config = dict(
    arch='convnext',
    dataset='single English command words and digits, spoken by a formant synthesiser in many voices',
    hop_length=160,
    input='log_mel',
    vocab_size=28,
    mlp_ratio=2,
    drop_path=0.05,
    width=128,
    init='torch_default',
    beta1=0.9,
    max_precond_dim=1024,
    batch_size=128,
    weight_decay=0.1,
)
Rows from block 4 of a small CTC audio transcriber, named by matrix and row number. Rows with one number belong to one neuron. Each number is 128 + 32 x the weight over its row's rms, rounded and kept within 0 to 255. All counts start at 0. Numbers have three digits each.
After each neuron's rows are labels from the 100 clips, of 14976, where the neuron reaches its highest value: "responds to" is what is common among them; "loudest" is the band of the loudest frequency at the time of the peak. Only what is clearly more common there than usual is listed. The data: single English command words and digits, spoken by a formant synthesiser in many voices. In brackets: how many of the 100.
# fc1: MLP up (model.blocks.4.mlp.fc1.weight, 256x128), inputs 0-63
# fc2: MLP down (model.blocks.4.mlp.fc2.weight, 128x256, transposed), outputs 0-63

fc1.224:145140138090115109127073172138133100140157106163155162103101132181129096112118110077105108159159117164134178152120123065189103094096121128120122032159158084106074165137181118231141102167116150
fc2.224:082096127144146104074115091137082085114134082111125113105099145099141107114137137160093073097153141151148064121072061196160168128068098119158121164125137085082133094071160074108167096058141161
responds to: /w/ (92); /d/ (92); /ɔ/ (92); /f/ (92)
loudest: 250 to 500 Hz (53)

fc1.15:147103172042123113117176108097190110101137075124161114150094114084087165114161108119081116087121114118102140203130096135131118085104155117092136061096149108113138089134126106124182155229149149
fc2.15:090164047151177131153180137108200095144153184157139146144152117127089135111050140117127088152090080174127161159092100197090101159090114128169084159118128173160058105146137131088136131172104112
responds to: /t/ (97); /aɪ/ (73); word: right (38); word: light (35)
loudest: 250 to 500 Hz (50)

fc1.135:144131179148148117086146143122070150174106153121116122110092157124150132108075144120243131076139157084137120116087135104112182130154090170110102109103121118093118124112161111167173103054117154
fc2.135:129100163143121102110098182152130129093098185126060102159142165167153103117116131085191149142147113074183112097178120174079127113127144099093159097096137146091148133140170063146067114107138082
responds to: /dʒ/ (45); /tʃ/ (45); /eɪ/ (45); word: change (45)
loudest: 2000 to 4000 Hz (68)

fc1.57:113124171164124069179102160112148166132109090126148129137116112138137118139124109107115137183077121117109177114097162058087143127113157134108147095170178047147113150106184158098152047117129145
fc2.57:152109143123152092123109119115142110132196131100161113122131097148159155116190139216115107117125110137142072135147137101087169178091114125107158134126098061119140158105185132096116125106123146
responds to: /w/ (100); /d/ (100); /ɔ/ (100); /f/ (100)
loudest: 250 to 500 Hz (60)

fc1.204:083167138127141153137088105099095189166128042107107092129122107114113096108090135095102168142131118116114078129111151151137132167111126106134102112125130131133132091160184057181107083183172104
fc2.204:082160074082148138123073153090131145134097171102133073146157160121092095145110090064132077156103165128173126130160164096121145093162083110137167152094182127137131143126180077088166133124079109
responds to: /i/ (34); /θ/ (34); word: three (34)
loudest: 250 to 500 Hz (49)

fc1.124:100103168152164146089097125091167081126117121147115135061150111134125187150084098122153149116166145118141139144095126146083153187120115131110153194129138157102177143082160137219068127113069173
fc2.124:189139151146073172086128138083096142134202182146124159145078198050118095173157177120106097129096151122104114175137098128158088164171137164132111103145154179174162124142161173146109143102066083
responds to: /k/ (55); /æ/ (47); pink noise (35)
loudest: 500 to 1000 Hz (42)

fc1.134:172168145140142130155131123133069131098098061148148133155092127126150148081033105148120107150112121144126124084139135097151119167094157177152135160139166187109090129127131105139129086070099148
fc2.134:131076161114171133110082158050063127116148111113140105140103186038148153103166096163133123162092086100157081130163095074150156141147121065170083120105190107137063114159104165150112074171170081
responds to: /p/ (100)
loudest: 500 to 1000 Hz (41); 250 to 500 Hz (38)

fc1.82:187052109139124117083162116089075188095106113156086154132111102128140115106111092137079106116087121137086079146195158123156162094156124144116162121061103103103147141080125185146104142035102134
fc2.82:094081095111168162103087083174183121129113095130142084139113065116150081146143112095096170119123136090159084129146142149133161096110078142146112212079166057099113117177122134098145084181108095
responds to: /ɛ/ (94); /s/ (90); /ə/ (65); /v/ (64)
loudest: 500 to 1000 Hz (57)

fc1.225:151158151125144095116119121175124171125156103113086117113135137119118158125131134117156090210172098123086162090109165133091160110134081120095094098099117133147136156076160176030132115125141134
fc2.225:208105179166115112119140166122144095065119140106168145114154132071140100098107143135103140139097145115052118145117149199153137136159159154123117114109195142163144172152151156176116131151120091
responds to: /m/ (97); /j/ (71); /u/ (71); word: volume (40)
loudest: 250 to 500 Hz (54)

fc1.195:149098162121080167129158151072115054142168149176108100108145092096107124144133158112158092105108120142110115124090122123126087183166156148098110135143136083122096089141133118103099147185138163
fc2.195:123105123104161115096095107092120099093102078156147077103155103164119114131170130133155171097131100145126141123115148110100074172165103075159118152119116147162155141131111152115122137093212163
responds to: /s/ (53)
loudest: 4000 to 8000 Hz (53)

fc1.200:155125134176172095148158195139140127099072055192083124173116111119097121077091097125160112126148106125151146124138151152122119106141119133141123145166191159126133060119130138103104151119134152
fc2.200:083140071101118143081167133160114146100141103128095121101134180103073118105160114141075163132094131106145140177070078135142108163094126147059131156155159186132140109158125162107148106120071129
responds to: /i/ (59); /θ/ (39); word: three (39); word: two (34)
loudest: 250 to 500 Hz (49)

fc1.45:129118090092166161206120150177116100146072124114179156069099140117152125140140150049107107153065143133111157147110131153216115136113120067110148174108127114102140136101126177210170149150170207
fc2.45:154128104167161124105062112106210101149097055118178135115083121130116112131157163112141116156155093131124120107102102191161137101113074056114159111180129127135206156103124166166162119143087083
responds to: /ɹ/ (63); /ɑ/ (60); /s/ (59); word: start (40)
loudest: 500 to 1000 Hz (90)

fc1.49:111092123162125097119125125125124035125185105145144108083098172113064164142143083123155134155154127136147139076105097139158103149139118088129198114134146184122147157055141092082077161140164166
fc2.49:170142130135159120051156154108041123148178157068176147102074146099078098133072089113127161108109084100145113119117110142164099148156215121157104144102150141214116137159131143130114084140138149
responds to: /k/ (81); /æ/ (77); /b/ (31); word: back (31)
loudest: 500 to 1000 Hz (52)

fc1.235:121063078133073121123129093107155099148178099170126036149136130155132149149198120088062131117110173086086168153127123172095189093139059123138164125120099160117118122123117132117154040145131163
fc2.235:081138146153089113182158151164109134152124159097173178198163093150107076148062072158133100167156164083158144162138119115104149122133136115102131085123119148120162151149198092054112104155097099
responds to: /ɪ/ (94); /k/ (91); /s/ (85); reverberation (82)
loudest: 2000 to 4000 Hz (29)

fc1.84:127135128117122142123139063131178155146129157093116098165123134089105110190105124126164129078062134126068150106123068143147122104113185151120118096108099127133081113144121138125097078161110153
fc2.84:121129165101138104138117139101094197184137077158129123113148164136176139182115138122116155138155152069155134142096161108108121113105094176171101120090111113164060059164133123115177049105144183
responds to: /i/ (100); /ɪ/ (100); /ɹ/ (100); /p/ (100)
loudest: 2000 to 4000 Hz (61)

fc1.97:142125054102110122082071130128118152171109089097102104115159163131148153108154200072130095172172120150145164136157091168084111153146123165142170110184123115142117093096098171150117098082147149
fc2.97:129191122133183132160120166078105137149081116135166111124127120187116153130151103106095110098134075163154161087129166143175103162148187042168102118179084106102159168164140080152166125153091101
responds to: /ɛ/ (86); /f/ (53); word: left (48); word: yes (37)
loudest: 500 to 1000 Hz (69)

fc1.35:114070103118120088141146165186142078082135133123127073185202129093116129105071115054126075113153156123132121174139142109108135137100147158181129094172134104159089101129123139107083147184131197
fc2.35:169145142112124097118127142105149093119166139098092139136124064171110101136101169136149155155125141118126154109115068169150123115088144181151082134195126123093144005082097191134173131144040142
responds to: /t/ (100); /aɪ/ (66); word: right (36); word: eight (34)
loudest: 250 to 500 Hz (72)

fc1.159:129164055166121119102123169143186176154120140191150175115133113122123149165084125129089129143132061118090168118106108100170056127138133143135049071140175161118067114134149135113129162119128103
fc2.159:093117144092123122142136176196146161110099135068101057109137208126102133110159125097089113160108120148044136191142095129147098131124145148096128135081169153146163133148095142159133155183159123
responds to: /ɪ/ (53); /u/ (50); /i/ (42); word: repeat (31)
loudest: 250 to 500 Hz (60)

fc1.80:169138155085156114113189129176126095194119143061168131166087097111167170164064105081104141164111152130116109148147208125118155104149096086146142127072143135139136152139104086092112156121214146
fc2.80:124120123214110109124064124167127200080195093165116139142123123115092092146197147143101171115188141137131112100092121128131070099063157104075124198107137175124135098136131112136139093152157117
responds to: /ɑ/ (57); /s/ (57); /p/ (55); /t/ (55)
loudest: 500 to 1000 Hz (40)

fc1.58:129182158159083129052123125171103122163158112122096171116110110115166147144103086139124090127117074124122126134096135100110181083112150106093109187107118132131167141136169115167144141107103167
fc2.58:140129090188116181129105098127087140159125112161107132127125196052132108150109142117157187183147123104135096123119132098101095152091112095131135123106097136103142177076186162172147084153153139
responds to: /p/ (52); /oʊ/ (50); /ɝ/ (35); word: lower (35)
loudest: 250 to 500 Hz (57)

fc1.48:109197144104165182131110114093151126125130140148077141157078164136119130091155104109121165132099110111074099135140163052056058107147114077138111091162182167067148137113139137059153153111126185
fc2.48:140081062128155106111156049151119115107133124129142169091043094091098136111124143134138142132109136196114091167162100141183126080113119119134093165140089125119113141145129112143078144108146212
responds to: /v/ (46); /j/ (46); /u/ (46); word: volume (46)
loudest: 250 to 500 Hz (60)

fc1.141:117152145118132124177160150078152113107138129124184106196088139185061116139120109157138075078129095127100111190152145072096115121092183135098111114135133133114117081148136159077157161123143126
fc2.141:177172122160124136136146124104207172144122114089146110130093021174128184158114082131176124133095071154157113084168084097102131168105129071147174109175123132184092137190090172135122131141117102
responds to: /t/ (99); /aɪ/ (70); word: right (36); word: light (34)
loudest: 250 to 500 Hz (59)

fc1.13:175123106121074137086117130137096120111140128139197111118134057146147147109140065100180084132166139129138049141122130127092042056164105112162170088154179217156116167124185084127120151089117154
fc2.13:136083167137156159136127133093137121186128218141141177209133139099125132147137089112070119139134172112140143087059127080107099142157114120116137086106141171167084142172100115151095112179173225
responds to: /p/ (100); /ɑ/ (50); word: stop (50); word: up (26)
loudest: 500 to 1000 Hz (43); 1000 to 2000 Hz (33)

fc1.209:162125106137129050101116118147111098179100150151106099163175126119146137116112092113124123132196126115083118141194133166091060163110157123110158120143069117139153065110092104084119121121184152
fc2.209:114124133097112101185078164155126141096081182063167107164131151063134172110132059097201081121154071093095106132136109175154145144097199118117160139167128108131071118170119097082137202148099130
responds to: /k/ (49); /ɪ/ (47); word: six (34); /f/ (30)
loudest: 250 to 500 Hz (61)

fc1.111:099104075066146107155178135133191130139050132184187129126187070156100122081116113114117085148091097113078155107133105141139158091136124123139161090112116171116142166141135155131124093168165122
fc2.111:137131110175074094156188119144213132129102135144127195102107129104105113147089134075164180085129112114125137153178066190165196105088114129128163109175112105162115138095118108092199152141136110
responds to: /ɛ/ (53); /t/ (53); /m/ (39); /ʒ/ (36)
loudest: 500 to 1000 Hz (39)

fc1.123:179134091122184075171109172179108087097095093100157115160133108075122141121045143107131108121191152138129085094117155162143054162132158156134108123108133130150100133125099118175160167101085149
fc2.123:189130156083168139115154094139136141086112161133096177100110184054095111097131130105161069153098101126115159142130142093125102182074068079130101119088097132083149122146114106143107117103097112
responds to: /p/ (59); /ʌ/ (45); word: up (45)
loudest: 500 to 1000 Hz (66)

fc1.173:132051153135121151065167107102211122086125102136122081117094132082116072151149140131189092165152117095079108136116078138126115197154119133124150109100114151118128134115145091132197098167183113
fc2.173:158075103193145103170100118127174148140106193090187195167104097175070108120066093122138152103078099116163177134107103191134151129124159107128115170129176117150125123116128167116081091085196149
responds to: /m/ (75); /v/ (50); /j/ (50); /u/ (50)
loudest: 250 to 500 Hz (45)

fc1.216:172150156096108179091071110120124185134152125118127095155133070142116115149097155116100139174153117143136180055076094093140145183115172076104062117071093081137101166095166136142122126136157107
fc2.216:130106149150090145138102130111080095164066145100115113135170111156130151113136067114059156215089143209108152113127140110115110155122147108138123116075125126164172134148107172162132093136141144
responds to: /p/ (56); /eɪ/ (52); word: play (52); word: timer (28)
loudest: 250 to 500 Hz (44)

fc1.20:091106096094123087131076172117154105113171156105149096128088120129086108118103141125109156129130143163066112180122148014070127187166128143199147118132115170110131138124106132121169110176120104
fc2.20:143117153078150110061170097101118143143141108111104106152140113133143123101114040165153096129122056119155120057146100114114148086139082153137118066189125133125138153071106139099097156113146100
responds to: /t/ (99); /s/ (83); /ɹ/ (68); /ɑ/ (65)
loudest: 250 to 500 Hz (44)

fc1.214:189184141163161121121143105111150142129147176126134146112068119112131205147015161142178174118123108086101149172135136056103095162111113142113089135050124061158080102124133103109111133159142165
fc2.214:109164140131104076134127137130155146146131151079141132086126156127132100147170141194152140124116005103182115134148132073119152099062124091103118167081116163091133097133119128125107084129092113
responds to: /ɹ/ (38); /ɪ/ (36); /aɪ/ (36)
loudest: 500 to 1000 Hz (39)

fc1.121:114070161136090086192103139107143086096089084116164193112082096157141170117094096054123158142151159076108146174072116157135088115175106141083169192143128144073135164120151165162109152141171088
fc2.121:137058119105130128153147138101137157123125091131122137148111176122122150057149213152153106115109137102104130122113112131150187120155102178112059115155112122131177149151111127094077155081117115
responds to: /ɛ/ (59); /ð/ (35); word: weather (35); word: zero (31)
loudest: 500 to 1000 Hz (56)

fc1.36:153124163080130119118115104117142116113172115114135134186116137164084144108169071139189142161090149064123155206160077134092108081085110110155150154115126156088152138093116106088131103085163132
fc2.36:101105133131148074146101092157149113087148162158114139157127153093091084121069159097141106135138164103122042120165096196108161094106129106187112110147076153113119102167147091160082098108073072
responds to: /ɪ/ (75); /i/ (47); word: repeat (47); word: music (28)
loudest: 1000 to 2000 Hz (27)

fc1.234:140127142121074106153173147099154119165091116102123147142149119104166169129149124046134143176138131119111143167114129087109106176105086123120146192074160061074182137105139139047138120167168124
fc2.234:076099157132118059098116113121153157181149168179163113171133145143107135156079119152159126131126111086137100099133076106165178132199186152159111138081133181141107079127117106131124126129122065
responds to: /ɪ/ (71); /z/ (56); /j/ (54); /u/ (54)
loudest: 250 to 500 Hz (43)

fc1.254:117201058156121149106139093122067101143122142129098087097073129057116156117141135083084078130149178103121112150142134150120164139189142088099121050183188100140136114156084141133093140094144163
fc2.254:133115099166170164205126099145040147149102076173116149092094144090122104081115133083114153163143101065167092147125180101107110162097094137117111195162105114094101128089162100100153111154092134
responds to: /d/ (79); /aʊ/ (77); word: louder (50); word: down (27)
loudest: 250 to 500 Hz (48)

fc1.31:175132077131096047128148119134120149132091148119126144164122122111116209089170131150142136153115133150140127127174158081079106086197113124118153113119123143160090082060206104153126116204069169
fc2.31:118060123120122136127082111111125168153162218113138143145115119100086163106187170169211135137093137122193116105104162131101184152136069111177165123132176148163134122138147127119116129084067150
responds to: /s/ (89); /ɑ/ (85); /t/ (85); /ɹ/ (71)
loudest: 250 to 500 Hz (49)

fc1.148:161144103169135132158106167165109069133177111167133120168144120133133128131134177144110140110185114139128154148152147073190107149124072165131115079150100155080028071181147088153120163176096145
fc2.148:137155139123156056073129142129187131124082156061181146115178154150154086079127145157150081158143147079107126113092083161073125161105102085142144137141085136020122112106104152094074147112115160
responds to: /t/ (69); voice: child-like voice (58); /k/ (50); /s/ (43)
loudest: 500 to 1000 Hz (46); 250 to 500 Hz (40)

fc1.210:159129118182148177145192093130142120173160123123069097106118143099129131144160149106171160168121168130118054116112085134117118090093134088080133115132187090143088112104050129113126160095117139
fc2.210:138152114162126139136159106150162105123171127184139156119091145120134130142088148175070151053174102113123161090151148134158109101113125170111169168070138068095154150164097116154104190135134106
responds to: /oʊ/ (63); /f/ (62); /ɑ/ (62); word: follow (62)
loudest: 250 to 500 Hz (48); 500 to 1000 Hz (39)

fc1.17:154128121104121134146093075140137123146124064144123099139142106157131126120165112153120118120058193145121091091117173094070138083084081111150182144135112176144117174101161072131110126122076190
fc2.17:120127125144165146130103099183160189162161134099055184151130118118028155149135176086111107144148155125141128089109126126103157133171147107169147122100166204114128206159155163164073113076108203
responds to: /p/ (100); word: stop (39); /ʌ/ (37); word: up (37)
loudest: 500 to 1000 Hz (50); 1000 to 2000 Hz (30)

fc1.171:136101139147148099148084162146145112189063083203072124093111077105092147185126168104112150099139130120108096155145113202108137169078158152101103160149139141166221133107148145118172150104124148
fc2.171:150096103125113190108170093139085168146103155157125144132182108110148080154134113151106117132153081117161083194072133127104112133069047166099143154154137106115136093134135111109202112133130122
responds to: /k/ (62); /ɪ/ (56); word: music (41); word: search (29)
loudest: 250 to 500 Hz (56)

fc1.22:156088132158147152154171174118113109138073150152109111162159109102132142099103130133083122101170125104111120174083149066161129148142104106159096079134080150076096100183142059121126151174096115
fc2.22:158132155071137109105096149092183115158127167143180123101174113162147122087156143189137153143158141131112114074052107120108132123110114083171156146133073133052135079088156118116070130139074123
responds to: /t/ (96); /s/ (90); /k/ (50); word: next (46)
loudest: 4000 to 8000 Hz (61)

fc1.144:194154062141143128122142114117097151135102085077080141114140129109093089168084103113151139144107158095171109133123140137136133110093118088051153097069143158138129127175147103137084154137141097
fc2.144:078136063090125139132122135079158131131109107105110055175139107103154150121166157105093154082153119192144137182109085118156126096086071146123178184103186080091125162143127042110158188209107144
responds to: /ə/ (100); /n/ (100); /v/ (72); /ɛ/ (72)
loudest: 500 to 1000 Hz (43); 250 to 500 Hz (41)

fc1.185:133073148109105150121052164152141138139104113136153120116105117080081105124126113140139098166112104102126116122162116124104103108109149109142125107117164117169144132149124139128104196172096166
fc2.185:141121106116147107110165123059183122118111140149111095088153103079178068095132124128132134113147122118128122156095146156160102120093139097120174162127142106070120165116095120139112119139121110
responds to: /oʊ/ (97); /ə/ (62); word: open (59); word: follow (38)
loudest: 500 to 1000 Hz (48)

fc1.75:111114114163143157078132106091089119154153117130098081142125096152174030119121134146133132111101124070115100112113117169129142149094173107115173171152104131126155128143118105097128143122118140
fc2.75:118178131133097198200130107175169178130143182152159088157112124077121099126165112170155168115152188080160160181141136112150062143130089163116184161175138088176116105148214123171118152180122126
responds to: /s/ (99); /k/ (96); reverberation (94); /ɪ/ (73)
loudest: 250 to 500 Hz (44)

fc1.65:142106087110106124101121113142118113161116126143157130100115087131056116090113163089177114105085103181131084150102148156118138104152145102076138103094148119085126214137104135184110116101109117
fc2.65:103131141147172162124145119123124133179061100131097076157169150164168128106152213129113154144104134182164149172111129168170094062104086103144113161127125106086164152162129124070170135180153130
responds to: /ɛ/ (83); /ə/ (82); /s/ (73); /v/ (65)
loudest: 500 to 1000 Hz (44); 250 to 500 Hz (37)

fc1.245:160121118134152154126104167195120147110125138130152151143122104134139109046161083188116150175156095045120139127154138093114105115159104165161114102152067120110129182133156137157115139091204148
fc2.245:180104112147124091123107122106198078159081126122177144156114123111121132077065115141171111083153153111106136095081146106127103120095093134174073054134124100221176186136062154168112141114098124
responds to: /ɑ/ (88); /t/ (46); /s/ (44); /v/ (26)
loudest: 500 to 1000 Hz (67)

fc1.172:136091108121156071151168157138136154187092124157160105122076101136078117094102211133049163136162107150131114138125170154184142109112121139184121065098075094163108143146136090113085122134123185
fc2.172:128104102124162122131067107153230127106074053094098136121093126128086095067054136104156087101149139093177186095125135159154131070065104076166078136108128143153099157137131115140144106123152106
responds to: /ə/ (46); /p/ (45); /oʊ/ (39); word: open (34)
loudest: 250 to 500 Hz (40)

fc1.7:189079114108154155175084083156095123148115159090100118087134123095100141144111113048134103132149105114140097182094109159161095161128122145192180125120072130111063091095131081126116163128153150
fc2.7:079116160118148079095167087135078082095119121146175132112136126054132144149121164110123101153113063081143094138102130144138123164140161114140104118144081089130126104109159094125078132061172164
responds to: /ə/ (81); /m/ (76); /ɹ/ (74); /ɑ/ (73)
loudest: 500 to 1000 Hz (83)

fc1.186:149185117113164144102118158156090102122158151114137099122044108133228140128101072091186142165130134112136098154145159104115129138148088100119118105190178164130074119128122153085067115129161142
fc2.186:111149110153116106132100106110124119107155057112145097082097118137166143129168131126120101133117148093129149136132072120102126132129084110129162197183121114070144125086128154101141106163083121
responds to: /m/ (37); /j/ (32); /u/ (32); /z/ (32)
loudest: 250 to 500 Hz (42)

fc1.255:157146135161074132075145128108136073131121130134153078118102120130154162189084102113175170106097189143163135145115125106116134162142122177168192073095117115125083132133191109127150059048125136
fc2.255:119146175107148137085090211165071222148146136072152134140098160097163146116128152105186136139147104126093129141127184109092143170094116206129134163101107123170098134082150157130141091138147126
responds to: /k/ (94); /s/ (93); /æ/ (48); word: cancel (39)
loudest: 4000 to 8000 Hz (66)

fc1.177:142118099169126157150141111130128152146158103088134138192165132076161097134090160091083168155092116131124158104104104172140148131081103059123132046150134127181172141106103114066146135158169117
fc2.177:072123084155116141105129106079144143161096151149112109115176144144058096134137107086081112195133134136138135166151154123137144126157148137163119093124129109150149180133120099088166076063157164
responds to: /v/ (48); word: five (43); /ʒ/ (39); word: measure (39)
loudest: 250 to 500 Hz (55)

fc1.25:090125140059110148155100154197153104099122121151148127113103126128176120132140149128079112151090165169169113158134106124163184151120122157093097192135143084082158236139156152180132077173157139
fc2.25:144126169183101121100092107065144133168117095135149093116092083133147161112152154107114091154132145190115123132117093160119190083200104147078137095124135068161211118121105130153172173120107085
responds to: /s/ (98); /ɛ/ (78); word: send (46); word: seven (32)
loudest: 500 to 1000 Hz (67)

fc1.136:112163112092152166106109132182159177129125096114164118147115071160101141135107146127160163184142080167150086148108135117142130156126083113145090117110066089110161083126070088152125097089158151
fc2.136:113137162126112172082073167145107103163107127099113118128201144150110129102148073155083112216089156129112162170138098090140138154129094130103125111117087144108187161202119170153140089147164061
responds to: /p/ (81); /eɪ/ (79); /l/ (78); word: play (78)
loudest: 250 to 500 Hz (44)

fc1.179:130142154097120149080136089150182131128162156132140124131175116105056135113118148063125157153105137087120074109148072111165089196101170124050105150013095064161126065093141132147134112143140115
fc2.179:136137157131166102170095111160138144187116155131165198158152138176100173114123094107144152118103085111125126133104123130083116116140155107127162128025079160158111107165105170214125161133192132
responds to: /ɹ/ (69); /i/ (49); /θ/ (48); word: three (48)
loudest: 250 to 500 Hz (59)

fc1.116:114067128144114146101155109156144145106151164105146099127147104068151099185122107171158126078081170072134126035124095058166109090105189099110124098096147155125116109113105129146082135166148149
fc2.116:109074212092159145145157142141126125093157080166156142097128155140166152160130178195122182097179131112129123175140139153163126040133150154150119137078154112146131109146153161139076080117133157
responds to: /ə/ (82); /n/ (78); /oʊ/ (66); /p/ (49)
loudest: 250 to 500 Hz (66)

fc1.178:137142131150130137215126130106142079103140073157147087148124116144160149150075082143166158124125109118091114194103136109132109120104102146100094167143156172131179091120126144147124127124120138
fc2.178:145137108124079123116108170115099128085135124067122151119142154051115153119138143130119117197110095083133099110147111121135161148105124096114100109119113196118049110132149135182119124115086054
responds to: /oʊ/ (99); /ɪ/ (92); /ɹ/ (92); /z/ (91)
loudest: 500 to 1000 Hz (55)

fc1.61:147055129151131126131102119113162122115112122160137081131183093109136084197145105124210112141110132073117083120067079110044165154139189127151085117119146083117117112125102155168164121199176172
fc2.61:126105167159156157168129129075074137117134101106098130095147100139147129118153114183127157111158137126110113219132109187162192114120146178146179113074088105096114125109074138104097105083179110
responds to: /oʊ/ (100); /l/ (100); /f/ (91); /ɑ/ (91)
loudest: 250 to 500 Hz (57)

fc1.33:186036178160123153130140143090136118116155134111102122160121164138100142168098134188158120094102098097150139184103105069076185138121134121069128098105179117123080084143090149080148136178161165
fc2.33:109132121113089115130093144105178139134146138069146156102158084153138081132123167150153123123117073088199145113098097105096137111095109058136127145127078154121174087132124154155064158145101069
responds to: /oʊ/ (75); /l/ (59); /z/ (33)
loudest: 250 to 500 Hz (38); 500 to 1000 Hz (35)

fc1.130:178107141193150125085117139065117162085145139133132164104159132082192143148125115142141090103101121183061091130104133118076099178123193143166171096131129172150192108053134152124116154056119121
fc2.130:097123108124138102162083129157157162096082174143125127124174080141136129144153111103088124105146163112123089078099158108118086134148080134117082121111142139082085141196192146108111077123073165
responds to: /d/ (48); word: send (48); /b/ (35); word: back (35)
loudest: 250 to 500 Hz (41)

fc1.70:127129093146085184183142064156185160156142076109085095125143113095146120150150135118062085105087129138104151094078085097133186120058107134159138094121145104104152156101141115117195111133120112
fc2.70:156113177131084137156166110147086143094172115067102220141081173145114114117134143113126132221152131126125165119146126106122145161130184100141149138149107156168149176174119127112128154161198097
responds to: /v/ (64); /f/ (58); word: five (37); word: seven (27)
loudest: 250 to 500 Hz (50)

fc1.182:135054100133122146169122102158111089092128178085118106141202140138128075127105117153135141179205173136118125167148109180124180129093137187111103128136067092118164041119153180133144192119138103
fc2.182:141177118126126091165076140095163128091115079135197117153196124133168165077121132181157136174163112077127183111137123120106105155186136144114105064149107151152164086139126115117081156111117153
responds to: /oʊ/ (51)
loudest: 500 to 1000 Hz (71)

fc1.2:130163176128116114110186148144126108141157137117132150134091107125201083102191108124173084104152073131142144218109121161148110105085116160101132135138204089136109127168112132131126153116090111
fc2.2:128063165132116163130088094209116097162115082184154074048080170093080133126063111104131126133128179180141207081186077129160118170096177114147133164146130090124146111097121089133123142130111132
responds to: /oʊ/ (100); /l/ (95); /z/ (84); /k/ (84)
loudest: 250 to 500 Hz (69)

fc1.115:135094176104086153196146086100188146150083169195173150092067078119120101114138121082091160087134154144133141137103109142142155114073094137102166089133103099057102138146149140135137143181147147
fc2.115:081093140141031151129117134147139137103120073148063137125102106126124117123070143073153061135146136125144171111108106124094122126143177182126118105187128126211117158146116096137103129100096102
responds to: /m/ (99); /ɝ/ (99); /ʒ/ (85); /ɛ/ (85)
loudest: 250 to 500 Hz (49)

fc1.10:089155086201171117073091124154121106120110136108127130095137129135072076123106137143088138127233076117156167110138115167138133091178092152175167155179139118115133145079053189119081172148172142
fc2.10:136095185165097134133097098126103106144103103102144092134129181152102132064154181152091126050112129100126124108151117070167151113132194154163125133167091090196145155144072188116150151091160120
responds to: /j/ (62); /s/ (54); voice: child-like voice (54); /ɛ/ (53)
loudest: 500 to 1000 Hz (63)